A small segmentation model, trained from scratch.
Model: moe top_k, width 256.
Training: normuon at rate 0.0056, batches of 256.
Data: trained on pictures of board games with random positions, seen at a slant, 195000 training examples.
Rows from block 5 of a small segmentation model, named by matrix and row number. Rows with one number within an expert belong to one neuron, the router's apart. Each number is 500 + 40 x the weight over its row's rms, rounded and kept within 0 to 999. All counts start at 0. Numbers have three digits each.
Before each expert's rows are labels from the 100 images, of 14848, where the router gives the expert most weight on average: "top examples" is what is common among them. Only what is clearly more common there than usual is listed. The data: pictures of board games with random positions, seen at a slant. In brackets: how many of the 100.
# router: router (model.blocks.5.mlp.router.weight, 16x256, trained with AdamW), inputs 0-51
# up: expert up (model.blocks.5.mlp.up, 16x512x256), inputs 0-51
# down: expert down (model.blocks.5.mlp.down, 16x256x512, transposed), outputs 0-51

# expert 10
top examples: noughts and crosses (48); draughts (42)
router.10:495516497496459565496495419505478496484549558499434482505483436488403502458528459469493485517435497489486488515498497455553546525528456557515552439452494472
up.0:482480519512471477527542544462515526579537539507499438493508509501515480532515425538432474486494490463499468554411522534470433570476491488450541509509551537
down.0:403535472491460545434429449494482479431554498483526517552454497458510507462429543536467507513541473507469482518568424511524580544553446534473466543475476497
up.1:546501430487466479510455567499527525479486412506476548469516487497473529491474434493540477485542491503536545520397505498466471513497530527457582476479486472
down.1:446447468480505526512564501466508482574454544515471521486474483482471538451452547450495531492518437506470455514532431545493506520451459509457434549477451555
up.2:580522472510496480547449508454488553481501496548471543441524516538569506502409515461596462598466562484524538505469483537488483491493481518529471511462512489
down.2:507467462417470520531494542544475494524503500504502502533511509491487509511546399515454515510454481521533509548459482439546479456440519500486548544479523414
up.3:520504542454505427545526467525520504485486480464560550439491463539516485499379525499527502502542528534543500500439532512475559497524490509531522517478510484
down.3:569584488444503521526482504462496537502533462428477457532487558549496548513546495490445526504549493495459493431498505454478495508497510471495463524444557531
up.4:566510462545639486562458588554496564522509504521448468452474488493499451485463469527495520511487522475573573501522488442493474402544458551528493507555487524
down.4:491493525481462554501477513499463500539486494514518504477539506477543525502429472489536461425458481491525465503523557510545469507460497519448531528428456522
up.5:528543455530538486500498518546430475481552440513429452479532508500536521511550552491504502487464508526538543502516493390519489555472430492442466474642525519
down.5:480505559438504539517436447475618536479499529553526508475525476569494513522427451485462547571443498503476415483519555601549585474511531532528537495386493476
up.6:516510516570437535475438498427553553459509475453515444449521496492400480467532532422593459525483456482474557455524491522460550534492537463521503514521530597
down.6:457448533526546587482489437477473543517497527476484531463465494466490545531550485521507449561554559497526524501489461503469521377528487489473407496546549477
up.7:453485527498555514527506521594505528483515460525459421561531468477513568470543461499460513492496487477428418452464529489491492446496587557451419500465524507
down.7:488594505531469551482509468520562500502493455510529507482495489536495415469462520563480461553591458454523575495505514524518439544472449433456553505509449485
up.8:574533451504468562420502474513533486485512476492471522508519482430490448456468469564472398502547561525456458478570533470488545495524511492561503519534518544
down.8:433512546463452473543461562528510520523458570509480494525493480507538479475437490401507512452462495450575531506490495504537503448554567478413480463525493483
up.9:524489474555519403492505530505483486475432459504535482424509518468435429435459525566508546512519553472535419543533575470508446490468453440515481574463581462
down.9:603468444508496513550588492444465502528529475439546490462507560512520455495460460446454495525506575506532546493452455508448485567527530554543502528493529517
up.10:531448469489493479536469545533495514374495522490523544468469489477495508514497574520522501516502469506518515539476556483495433474520443469501543507471508533
down.10:458526540455535518441522460381479529599463422575519530509470517504504533471515401488497543516520489520588524477485487498556546475493524500507519477544444448
up.11:514528496442574519553463501479550468489435483526532501466455466530481475520528517514461535522410562475402430533425400490506554461495563503453476463529527507
down.11:465465542503486444462505479453488511482542539479512452538518567476562518482556517547480444484522425575470591508511543464546472536475537486480485528503492482
up.12:510509528516555461507544504501513556571435536446530482504519546507577540473554528490513522449463468520451528465524487485410580453512468503458450529408498475
down.12:538441534537563573496515501525470445502503526488491486450471527529457538501456451458485452515492530491500475525514482473481522489461525476548559434451547483
up.13:508505511525494531516499512466466466514479451478530551501463550502409532439498528525528432541517476523436488485478475445448432517466493482509495595521491535
down.13:477542483493441467462444499561534492530526490515503495506458444582519521531514580515509448496497522470519543467575498489509480515509517457521475413568520452
up.14:508556488420467465532562541440622541526468459500557490506544531488486523544495461505471515444514499422496490500547465510548430541621636481463532512461464485
down.14:535480448564464485521412453487445423504548562499460560504491491530529477483579513534499491543522492519482552541476516492408528510467385509495513531519473497
up.15:472490533514550522489505588518436474479527430481480508530525482416510465499500512495423517462523440432558525566447449486563477459466455505455510565485475463
down.15:426489462539499474457563541467514578543448477517498510488526527570491586577459475445575523541500512480535542470509490513526483477514494453441382485497529490
up.16:529502600487490537512478440537557445540531498486550479517449489527376457531442548567451423445530554477569536445501516520537504513455518512506508443563504497
down.16:526464481423544520574512514497476522458497544478488511482552486429491477469536511456514566494481536471483535567509467522522514474449474484474492513486487439
up.17:511483520477519507513554473459517476559520499520563515505476537504479448539471465537514482543534440485506530492551447513474500563526537539498499482475500492
down.17:490553496540483494478476504479475447481478505510489534528488523457445570538504527491415504511480631531435465482524559480459446427516492515488474448538538529

# expert 14
top examples: noughts and crosses (100); nearly empty (100); more pieces: equal (43)
router.14:503532545522477504512480485470429529518433556482511553501481504502444464493515487567467482519469489513490468547462513508564479442472529563478511417435471452
up.0:539487454427561538540457451523506523513507503501488521463564489423503515559549547590585539509501561486503472452548477514447550489535479505541503495543493447
down.0:515454469552508420497528543465517557528496489482539480519475520473479458421489487556438535525532519458461607498448428483487532524536555561524483489475540507
up.1:450545511566499450537536538487510591456437543559525479487451463499509518505496473499469583510573489485556518502472551551478480544476473523444462545510427459
down.1:533463453468540559466525507467507425489546491512507537492480542514483520514472437563479537434504461461445492478476470491465508562507548478547515584546558525
up.2:478557520458512504508475512451513415519485545508422494503596491462434469518565472462415502449505456546558450517467525447492439581519469522484455470495513521
down.2:553448492446497457467572467521464550548505528531492530480482522495514512556496519525505488469550468492491583525526442578494548610457504450525461446474419499
up.3:540480504481469554557470492467460483491402488475550460492502471436500482505562505465528472589491483511543525505528503534497550518525460515484569514523517476
down.3:543519524504529457461512418588447489519474510490449433543451474444451591469474451548490532495552517522425544463501518415485486549493521567508444521546545472
up.4:512503509501543456563521509560569531520472546498511495457543525455489485487463510469473537470490463457467564436593537512486553523523490434433553415430503481
down.4:532464497526492531454478498495510507431536505539540562488495490492461478520505484424464500517505444403468531491498512586571493529478471520517575527469494456
up.5:499498449577468526457532477569508428540471501499551520527485504477525474501465520488456558527454473506507470477503578519446473577555515480463403434476503488
down.5:486407540429592511541455453513494448490472536526441470516413530543440511493506457540482495478550502482467506496498557521488455505435526537498518567493504510
up.6:441573484572523463516456523562462439566546502551472498392486454478508491473508439482496494503621468483525478539509440517499407464563553498544576494520424448
down.6:470457518518476549516455527482540535449526501450530425546465520600484436465490525505486587439453514526511475501489546547511484461452489545475486454476548454
up.7:490536526510502488509477498539430516560421528499468559456510483480486487495458420521502496520488508517445556489449468477499546522464416613487497451486516518
down.7:475460458490511498564520512449500520432555526409541482581516549543517462512480471392466404466517529521559479484520486488462460548472498469518512541490504494
up.8:497486562526547502555480482467561491418459548569510459580538480565529505485546521512506598511572587473442507537541519461440489545504461440586559497509517587
down.8:465459449521469444563491507496494500543455484517492469422508493545504453484452513512542441510476483438473482519526554518433501461521567562501504483494479469
up.9:512500543463459448529511513571505562572486509547563485513497513489563534555467455490515537547515486502493562462444458494469526474477468545555413460506453521
down.9:530494510460485479515512546515557442530493518551491490562469555500544517590492451516465497502534430493518514472486505524499575540458468502435511553522474505
up.10:526533522483523569482447468493480520534513523504540512521444452436548486489521463533524475457488495492492547488534371566491437535524431500561524493549526510
down.10:508453498479537465534461507514517484549485543507520516514506522524446467605544524520449499442436492446490506478455539507481519501526516454461531455451425495
up.11:470442458510494493513456556459516555511558477530484576501519468467491579500520537571514448513517533487525501573558447496482562486554495509455490517501499452
down.11:443482509503457470516464495533498473531531510499537491422530508464482463459526454524429531424552492514473615514439495523448465550457442492518594478493529562
up.12:470517523518482483480444461531547458444501491414488520549545537520482517545517505468511504565517466479498558459439479467487481531506564505606438522478464453
down.12:509484474477553480550499488446434497538419545614545444497542485507472546440475531509492550464561492506466441489483522570538460520427487433486480499532515450
up.13:518555460539457494473473491532588525514544514528493496522477476503522497513446493489494531493521536544475475528485546548538510541460417502489489483553459402
down.13:470486525491481505486474477496568509529522456466433454577565578470458513498582487533518434540452534556522487480472578487405562482461519586433506593502477441
up.14:565557462529491553517534520546545554478457483513585555500519539571486509511454511460552494470541481542466404491561474505514525581509480551461542460509524501
down.14:538528566449583530531430499439440462530491488537460489527463498450503518446589381511463502467489507438501525516478539464516501462423454522499510509414508578
up.15:469508486403559506467498544539510407521559506528455527561474505578538508496443524492437615440498476402474483542567520444514471463549473472471483483508552522
down.15:489476474579531558488502487486469544467529474507559498471541519454484507512483557486467451499515478468445541482496480526519512443472514487510460516536440483
up.16:514567489433489514512566465475455519505454538516487486550474522548459435519479532535488499432487457452471474554498455493518520531479445473496552487521545488
down.16:422525519545442518475400497563456528473465497523454548495584508477453522553456498514551467475540515443508526488462475485465578502467512520579568525465529473
up.17:569520535525548575506499501465493511439478505472489561489538510466495496592546491526445524465467509517533376483498389513421534555546542501590513439487523510
down.17:455568471497419478528517495504445460581500497550517529510454517470463453439481557429547497486511535468547502419474482478557503457465535538491542484467434533

# expert 3
top examples: digit grid (82); nearly empty (78)
router.3:430464551519460588533505616481514507512427515475430531462529440545435536501470494565488513488443522468497429502438461418428549454452487546449492465446456496
up.0:504459584573474412536493510471458504541440480485425528526504453513541443542525498527457505497477545441490509508514548508535464445484481448524496525537514569
down.0:492481519540479480492528416538528525510492454457485546536513546455448534533504534458476526529496556470418549468545473452445520556506514501473505553503504477
up.1:574550515436401435473543555536524490488507531565505399542494527497570517533541492546533516538573473538496500508498518465440521506492531562544511506479479451
down.1:445469456505546519500479430412507500482544468447476571479481458533471536475502507470529485474451525474503448511476511510539448503481509514454517564449427544
up.2:533528452570447484509461540513553485529501582519552530415476484449497541522483587443484490446485522503529449513555521485530417435537537537525447526526484491
down.2:551467486512525503486555517572501526495560590541455507484532479431482474514566454532557535550479512544489483408522411454544514500524468489461526393557479470
up.3:479494521510505521417480479472512485467550472465484545442457551509437528515475542496495522557557487479457518448510451566505548481490489519451512436482449450
down.3:531527522483497503454507453518426592457438461497446474501544458498436615561510507511464564437456469546544493574490542457586499515451443435472424449541560534
up.4:498529429535496439473542413574492538471492507513478518492486554506494540527440456479479565498524541488547522473541502544485555529473419517524416497489564470
down.4:507520519549469521459452451457537417492473503530547512560489491455475558495528537486594467494458534521472512534543449490436523542545475560517497503464522466
up.5:513447472448510455629473501513576510516516504464517516528508546572498514553507488447512543508509454527500535463546495506525500489464557510531462537450527545
down.5:547518531500513565469511515530481532507516477505570444421555451504423501481547497507469444531528528445471518500499497564486536476546515490486485565563485476
up.6:461534453489476600488515559521456496509574504553580474487531564474453500423539416418520470506540436539549539481534515516517414572595473545485523500473581496
down.6:442538496502466476512452564496485477486558482508458483487445530493468461442482486469477518450507463541462489519455543582488509563498464448489480566491457472
up.7:507493517493533468542523511477393466489438436485548472533550446405495434485511479517551477527500579477519444542469549529560473539501520544536499413421483485
down.7:463513412482487526442510485424528489464555527439439529432522466545409553531522504463488521511514460545524556412556478447524551551568511499484416546509513530
up.8:514480463540514493492500487537572519496520526423514536495457513516406485596522467421528580431476529509495543448525505422570535504512453439529476404516487480
down.8:475497544493463487574525495483453441472482519468560472573574538449484465481525514451567567545460460467514420493537569567497439570503497532425444506477506465
up.9:436474541542440530429515488495500503553505425499526488506423408436594500559505386590513473486456502558496388486506486486460532538483527575556517539502515530
down.9:575465506520525448525535500461427479484520578509511492502504539507530439474350520446497448475501437482472508551492494567481490463486482515460472482501488509
up.10:470514442481519495523539543465470442439457564439415514541452553491444507451482487525476510493496499596539499490482520517422528436494491493534503608582482476
down.10:521446442483588490506450508497566483532506512531482495458559503488534479482521458477483528590517559486423525430536444517497574451481519471502429545467490600
up.11:500536473556525522439539458537483474470538596460491553524422498528532525489486534503570469399501457536445484484519511490518503499498541545499576499549525555
down.11:488459493536424482506460527606516496478475429583495428442521512533568437484514500470468498549479517558477491483485427555462478510525500485468494517523495486
up.12:479469489527533494487462437501589521477413462531528505534533417510544470477447526517510580489453498526419466511478531538501496458434529439533515515471511508
down.12:576512542507538553497550488523453493486470506521501511548512548523432504426524487528532508453495434399541563488474517535543529592540454531550441528552421510
up.13:532500516509550504472463487515440474439561439511555523474457491524549493480557506438477471515591476549514434500533493516503474539467501476487444547492612460
down.13:474574531488602517539494498513464505518486536485496430493406490395475546490421510481479513479490555473436603471516483496488481489525540587460481488444471500
up.14:502507500453415461503530437565522433477464493466462513487445518526496535470500417496508470496524514504563582469564509534525497483525510547534388518538513502
down.14:532533487538428553485450449458462514463594518511489565443571461486509456461522455480445555491518497522566524496469492522485505515550512584422515488529517485
up.15:523508479501480523461551477502518581518433447458436548576442446523548545503525561558579530460530470507529491566546523554480403544534544483477554464541532453
down.15:570449478552526447476470529544486533537503464551535510429463594517502482531458495496466483422496520494456497466497496450540516494483484438483482530430474518
up.16:607551452443551533472466493489500511569475579541525465482463521499537494539468489496536499521460475491556557422518549484502501515568485443513440526508423542
down.16:515524445517492456483466570502529492570453448500472479444509523590484447485478470490487566574538566552518452515547467541449447486483440479480413552481469496
up.17:509528480462528574533493511448483543523454464476529549423422548459447466488528592532495523539515477560550513484548500473508524518537466459516517507426512492
down.17:550514428539521509486434519515512570440498503547513510491495491394456486479459495447412526509454503533472521518463533497512528539505488526531500473506516482

# expert 7
top examples: digit grid (42); noughts and crosses (41)
router.7:444506515547498519504408483529513505458527462488542424495487455472476559433479525518467474572569448479554560503428532420490511506522483431504450519509474476
up.0:522536520467437507483513452464520458494479539538458532469572470538519475484451508553451383573454489482480548464484503541534537496453551542543461511480534476
down.0:539524503590429482473463500490419472548442509506505465536433513521505460507455474460555561422506507454507525525499527454501534422494416502486450512432514426
up.1:513446445481451580477549497521542522485479498518542485472449490471499482489501474520570521449475504432477457458505437500487543507483516463496512501547531509
down.1:463506554474509440511425532517410484543517500513471478531510514482454538477565493521483472536484513480561533500476523514515503504516559471513523546454463458
up.2:480508523481452519534454449500523472571528540499424481511485548550589473488536573511490502516524528479543524468456509498497464511408517459520473554534515453
down.2:528498505414548469522451463577513508520543559507509448619493545453402418542520487483459482511533484537514506446477492565503530520551465478496500512488475476
up.3:491450532539493504495549527445540530504480543549551595407513489465428534549519518536493444508523536503478537508492498432581483488512489476486513447512450464
down.3:431519498451464517538525540537491499424503491523472463498530531534530453467509415455458541456540503518555467519510524509447451528593509487544512429552482492
up.4:470498533528487479496489486493538550579511585499523511500494571456516517475485457564461450514470521468482520475503549518475463516408495470433540499516412426
down.4:467426567475516540453526464438558523475383435544504539473509458504408500461531502528515538520469503491545485503510556529506576468500479470463515471457471516
up.5:508436510501577559514485489556524472509534497505500457522489470487504501481520434398537473540560518534459562459462540520525541520471525538446484511462518510
down.5:524481511479535578486471536508450465499532535491533466466473445548619476471487482513414506534409564465497482434481533580540390477555467535538474445539533522
up.6:451478413451487513531507487479511531516484468554494511519549453539489528507414520496448514455504484553494505503470465526527496480513442461498534488555538451
down.6:510525507477496508549536426556507499439492480458540468492557377556510515403485558460505565527458439543507480482456468487524507453552564499418517494511548495
up.7:397596565486576469506512434469544424490478557524478491539472484543532539533507516530563514469469497461493557524534456454522479488462514508537526405542482515
down.7:534514500474496495462501468549439532461474477445508522492648573570481486492484574577484490465459495527561444535468521492506513503514497531442432532545515484
up.8:553475547414536446515451505517467491568522441501498524516553513447546407459527508493512557465568480489497487473494504480493565574480521505476563526574497600
down.8:522511519503515585580495527428517472496534463448476533462555530567492520473546504464458560500485519527489454534494464519551493502491452531511426536477560447
up.9:500493561492517468494481540508523521576455512543510493496505537500550519531488496564551537536555463568529496484507532456544483454473415540508529518493509604
down.9:498449453531527419505520477443429461522528522483488513529421519465502450513528484497527466488512501448447496508545478533471455481448535559508509482462633474
up.10:446465443502513456543582456509476518432505465539541439422531488505478501493458505540584476513544530444389558508449545502576443529491486562512538457452462509
down.10:492497562414523589546497563533404516527489520510466537517485496524509505472546538392443521460365498491538468470471520518491467519494549442457497554515460497
up.11:499515556501501479525491458527537479536477514525499539508524511501468512496537585456460485481461502483473487529479451451494462553509462426537549491511565562
down.11:567467498468476480540547475423543504513468547459489472455413477461482499476524453543461541443521453469492501484447485578411472442477443572486401488481443466
up.12:441502420479459521531571533411508512541540485523462478510479559558516453534507455454561517506516446505589485501478403509507470511520516450469448464509541545
down.12:507541502538515475532496483513487459440491461555525480549509530499533544467503512484492417560462547456441445495536537544591466507480473487508497534549491493
up.13:422505515431541444546514480479523571494511549453513441517532466509458483531508478469531528516457521415516539518617525461493504455505532490472462475432579553
down.13:556508497520489570430506495549477417438552510449558494562491502527424497432517496607519486494531571501433428522497436435497528523453501472528535518536495471
up.14:491450476531525572505476461461550469526559488537516554508486561445465556577513441434528502525505495573491492494484546498547505527385528499464425514529551546
down.14:520538478560550488499479555509478483485457550477525470447492561482582447416458526484472492442560579506492471411478455539455444503539447473496473500495472464
up.15:483501454437475520611517489494494564565565475512531489495423454472549371526509489478495486580524495470424522493444606513495542494414509442551559463526517524
down.15:475467481466516471467426483505460481449471552481456519512590556500493534448525479501514546454419476508525495499470516506576495546520524557457474555481536489
up.16:532478494540552514543458499506546543457524551496494473518511519557550381527550488566483455523515516469500507436514556453433502511540512483500446494509528476
down.16:493547491484480488477490486469507490517447499520461504571467507454479530538530459436432490440471477523493583506409556506516508505435450543439528566464521519
up.17:497448431499457502507489574563412511473475507490533478519527467457528490454515445484519506580437498513554426446495526540505504546433542530480446466452552498
down.17:535540541451512445463522493487513478557532519497441427453496474489492467570502443472492527472587485433552561495562520484578488385533501492504516544470509494

# expert 1
top examples: nearly empty (99); draughts (50); more pieces: equal (29)
router.1:557553492494490501520481529471484497480472534506480545530516578520448518530545447445484532475474494516500525462481541524461453486573513512416530504467474503
up.0:438425570483529566559420458503595532458519494507493467532428493569510467487462539480585488492468488459472557462455498561489580521500440576485462538504533500
down.0:607526513540466510481575434559510437552450476500474605461542498496461536554509467496453543508490483501532514470549543455483497469440437486476557495494474534
up.1:445439436493540540474506491446470463514524471515442537495518526474489551507524431479507477514460457470554518519468506478474455444544413493485641478462495485
down.1:523467501492471561592416537495458472436498518487487544491489512500516538458491541516561516512502528536557469453546482488484534525520513450505484602544478518
up.2:498477453500487552515494474506558556487509478466561512540509481464485519506520491551491513516494558448518497572504546442545507621531452464550476471435505526
down.2:519514540584492466533536522456489541512453520509459518419528513454458462523504405506432447453538513566428473609524499518441549514478471500488534509547504462
up.3:503506429466554568524537456504519524510534512497540473513490515533448497463481486601555569488482524443446557538545547477448441527499488476469472498533461481
down.3:517507555543488424485452499474448526457540431525463485481446435520539472467538450522511499555516481552569449482516539518526548506467436515525508483440524538
up.4:452475511430492493515543448514491521493469439554545518514503457454513445531491451480481495453501483444522500423544577498519537496422552489458557511522530541
down.4:465512482509533516568443520434459558476513504471442507514427518532507510546508508592486535596555563509547499533490396543496562505548551520517454482389416493
up.5:547456457549486502555443428462556497430477512480443598521507444481429537482443512488530518512495466530524535481558504508482507491457476464573528523494496449
down.5:477513544433470545473554522535472509545470449500416528502482466487499471493565490423436427492503475565546492511515423505403522471548499515480510485518508436
up.6:512529552545467581497468515489448488505497459419404482467496517462484525507504424528470505479529509471494517437544456471506448445506467595597446400525486470
down.6:525517473501493460517497542592530552457469490550533535488489528479550463518571602484523455523468426573484464487495425521550518480523508518430483513485532535
up.7:535460537412515574500451474475511498452578526384422500495459398462495555449511545482531513547507509481502495495460429531489482536539416506558518510404505479
down.7:520462473570536487482531470532532554556405495545473534551566541510453476549506547419480539410451468506517504517518476555454414453438489486443473520525459562
up.8:542550517492466446536485517435553497501479610502567522520466556463503533482495459554500478572479516507506491531527484559504551479487522445548497527556479436
down.8:563524476479541485537491529520555416510515456465491529544527468602523550503455550598504461391422515539465516518544445419506449439536493475525477505491518484
up.9:496553543482432528535563505529500575432467519458543437497495464457502542477521534520528471544528538484506512539475498526558538535476522598562525501488463507
down.9:512500522572493428510462580430506550542518489501521521527436459486474470544546456549524569495481485480498561465532511474503451534515513499462541439535425549
up.10:510555525483458533514443543558510478498508492447507522510481512483492467448510511517448544500483491555493465504439533477505493455557550476473585449465433517
down.10:484413500513465496440525436456532423518500547567507482502471453508464508515455474394504477522544528512468490470485480538512509476461516490504485519539535499
up.11:517555460527473552479436482620413475488443488449542467496566517448492478493505537518473453509529454471535510450498502523464521514523463528485546449537482490
down.11:485471505448474445532545528450481467531501444510528555514513437466504556530518484552532494478440547483435528525546504545571486461463509486471516543518597483
up.12:451560534500524530566613533515435465550514491438540520462516534520475543433505449530468460548511424499495486590493481438526493521508528522450561488515511531
down.12:543453471534424463507380471477531581468450533539508486490508492556503482581544580498535451421525525514528456466501491583506540457552545516488524431530512513
up.13:483462520525498474448472502511483432570516457540458508529488573546505519481529537508545464553521510509561440451557510542530573510507497490406508481513497506
down.13:491466488553531547497603512481534549519570465485483552482435416536557554510500558512511518512538563536481597478475525469532486490545446454535448504452516474
up.14:491465472479474526515495482450486545488598467494492460514493483540547535509458594543522577536427458589487527496513524448525560471511504460502538476462514447
down.14:504550448466463526510413460526472447486489525472507487507463542496416560533557497494539489465499459475512499499508522444479496496493511548503472499485535436
up.15:455506517492539529522491444563509517419470562543515524502438509463509530483449527518456560487500511459461503544515546468526476560469467505563510507478433472
down.15:484538474505498505446520481506458550533485515540524537471498488541547503495509445509504496462545518577524499551458423477486445453533511503454505464502574486
up.16:488451478468429570531507419472553545488443537522553551482476507556487458483545505552506483536458587518456441500520515474532532443499502456501449503513514497
down.16:578506523583534544434549542486515553558530537483512464493510478473558507559452511488562499483454456539495558513476508552426495525478504561537525508512486481
up.17:485506520552485479418483479486456553534490467484490516594485518498535476434547551449404518595538444539501528497423492514513550521520448511507470533556454458
down.17:544447553429482578515500457557532480484549487554535469453543467512462517488478469546478509464513496484490551504453470478514512474517593533421415590512494487

# expert 13
top examples: discs in an upright rack (46)
router.13:424507477488532531562444459546504398479523511549498519531490484559520550498529556493505481534485449518497551557467592515443477476476545452559430539540534570
up.0:523464435496537422540560491433406584546457424464513520542451510591596493479534457545482429559526525493472525475548507483443478508545498493485494525543507540
down.0:518513523489459573426509494477531476529538554523485492497563471489479509472507529451473530461530479486519508510575483471509527437477498448442540495500403550
up.1:503466484424506519538456584470445468489501474490583489535440482540513476484558471465511426524499539436512501481513429462558535483476573574457475556451558463
down.1:515537481578474541630601436575514462432509505432477471397516519480518501523440542522503477509471531485529507562477493498449463490466513515494541492511505522
up.2:453504454517468498508488480597483476467443408485602493496553508537487485509494495525500527513541559361445470511508451472539551452438417490546555498418514491
down.2:531423540526455517510448533479508512466554546481465491441491540498563524465541479528488405514503431554556515520506538516473500513519471479548479439559539513
up.3:563510541501517493487465456490537520439510554548495444483519462492554542520556508527477504499527525459503461569506578490510512465537519498490512441466457471
down.3:485476564499518546460501600515493432544504438500449510511449557502514459523431481489535596540502509535478473502525473538468483515493436493510520564516450551
up.4:550501475494539501491464514562456494571456559510500578557478519538577489537511429448410519513538491544480504482458536519468507481504461507490535566514519478
down.4:512517500399505466472518472546493493422533467483538511527499450490471494579510490514520460510514579483508486494492505517545541514519512431568439515540533480
up.5:424441562473502505510526538473611534475520489505538551536521480475452455437531537502467475405546503508479561534530478511462439544489564546478529471473496463
down.5:567554437516495499367485462558471519482508523500508511583519513546446488478498433535500435554546496533458441459486501505497637535524497433527458516521534501
up.6:555497535564456483538516400581508502480528515545468544494501483486488462559495569466533574485579508510515560524543448564477449548481460528498494455536560446
down.6:494479505503485547452433523487530574497497530477505474474521465499587490478557496487473461569518535570518509463461460526477601514447542525519478491501454508
up.7:558444579431507594426448430558547499468478540535533468510475531476468512483498457435488507504580479510524566519476501538567474522489440458531435534509475462
down.7:487492535445505455495494515481573507520529439464503521517458466446541499543528546546524500488431454460429439507527478455483536493526448564459533465477460499
up.8:548512530508484556563501456533485524474574517487469545478512551446511486475506556484525476525462471446540474440629475473530532494502467508571585522447505427
down.8:451500523496516483478507527584534530540489455500536546509480499440479509502462518524557475403429459481478464528525503602543517486477459457479491485539545511
up.9:469514476504528450550470530506522590522523485472515513432448488520461522510458505432534443503489457479479502486507468475474488461547540435544517521454469548
down.9:554505508425519428512566514432492486447502546539463515556498542479440468577489445465547498456496548478494516512477493503576462512449569532539456455504534455
up.10:441511497534597437469457559508492500550530522479559472482454518435522468519509438505515513497426527499513512451501540414452531561486569548490441509531537476
down.10:541524512513446490543524460457525478469429533525485529567514456499546512472493511435499454537608446498488546554476437581527485495457431392475531548445490519
up.11:498482466635522465431509483477582518529527507453510463486532528397537441511483498462499512422468556509542509510525531514525535520467451536486458482462457497
down.11:491488494484549528530545520551513452493454499506435502532445500517589492426567584425451444518503534542481447504493444529475527486463480499556537564513507509
up.12:486498470508470528529578491510485502517521576482472558506500477503430512475433540466485496567479486547430462491585479500441483500543508475560534538449542459
down.12:436522495546578488470520523496534540554510483524609446547515518511548481478591509500573464467439456459563478480519460512531499500459449559427496470523501492
up.13:555523459540510488445543505490528550449510560459604475527443518491479575452486493518488420500532468534494465484446491528590499458412470470500504516516514451
down.13:436524469483579476504474513530544517532506421499482453549501465435549514466557433539470550484508487507480494496552544476459515522531455500493581470503479543
up.14:446447501479535549574485573507450598497483421464520502499529443470481546533559564476494416559515479545519434555535520440486448544478500473508550459525539557
down.14:538538502547540501484452459549539544458450480480454513491540492481501498532454531492468552531514479527528519511516509486485496552458524451471563502529508491
up.15:507440542475512518493487482473530495512488529491506518493501550503465495503512502506485469429455500546472404488517505519525513514549528511528445547482525506
down.15:514524484505432515518565524541466459425395566489524471528465496508469534494574488504500590550521507503545528523450480479511553529410467409468537516452467488
up.16:489589458481566479473491501484457536465494463489473480432493543454420545488515480542448475443510548556507536521421518465514516468511509471498453508549463526
down.16:536481521505486565512472449450460492582524492492544496445491484508514506511479444503566487491454486502471556484488489437501558498527465518455522479512524472
up.17:464480476505528542555490606472519494498515458493609474475446465448478482544492480542524491507522538387530572524432499480501525426496561567429448515484586519
down.17:497437436465429473537572418575533447522506433464449513460464482437503481444517542539467520470451556498508496508536457409540483520491465521500520534469496535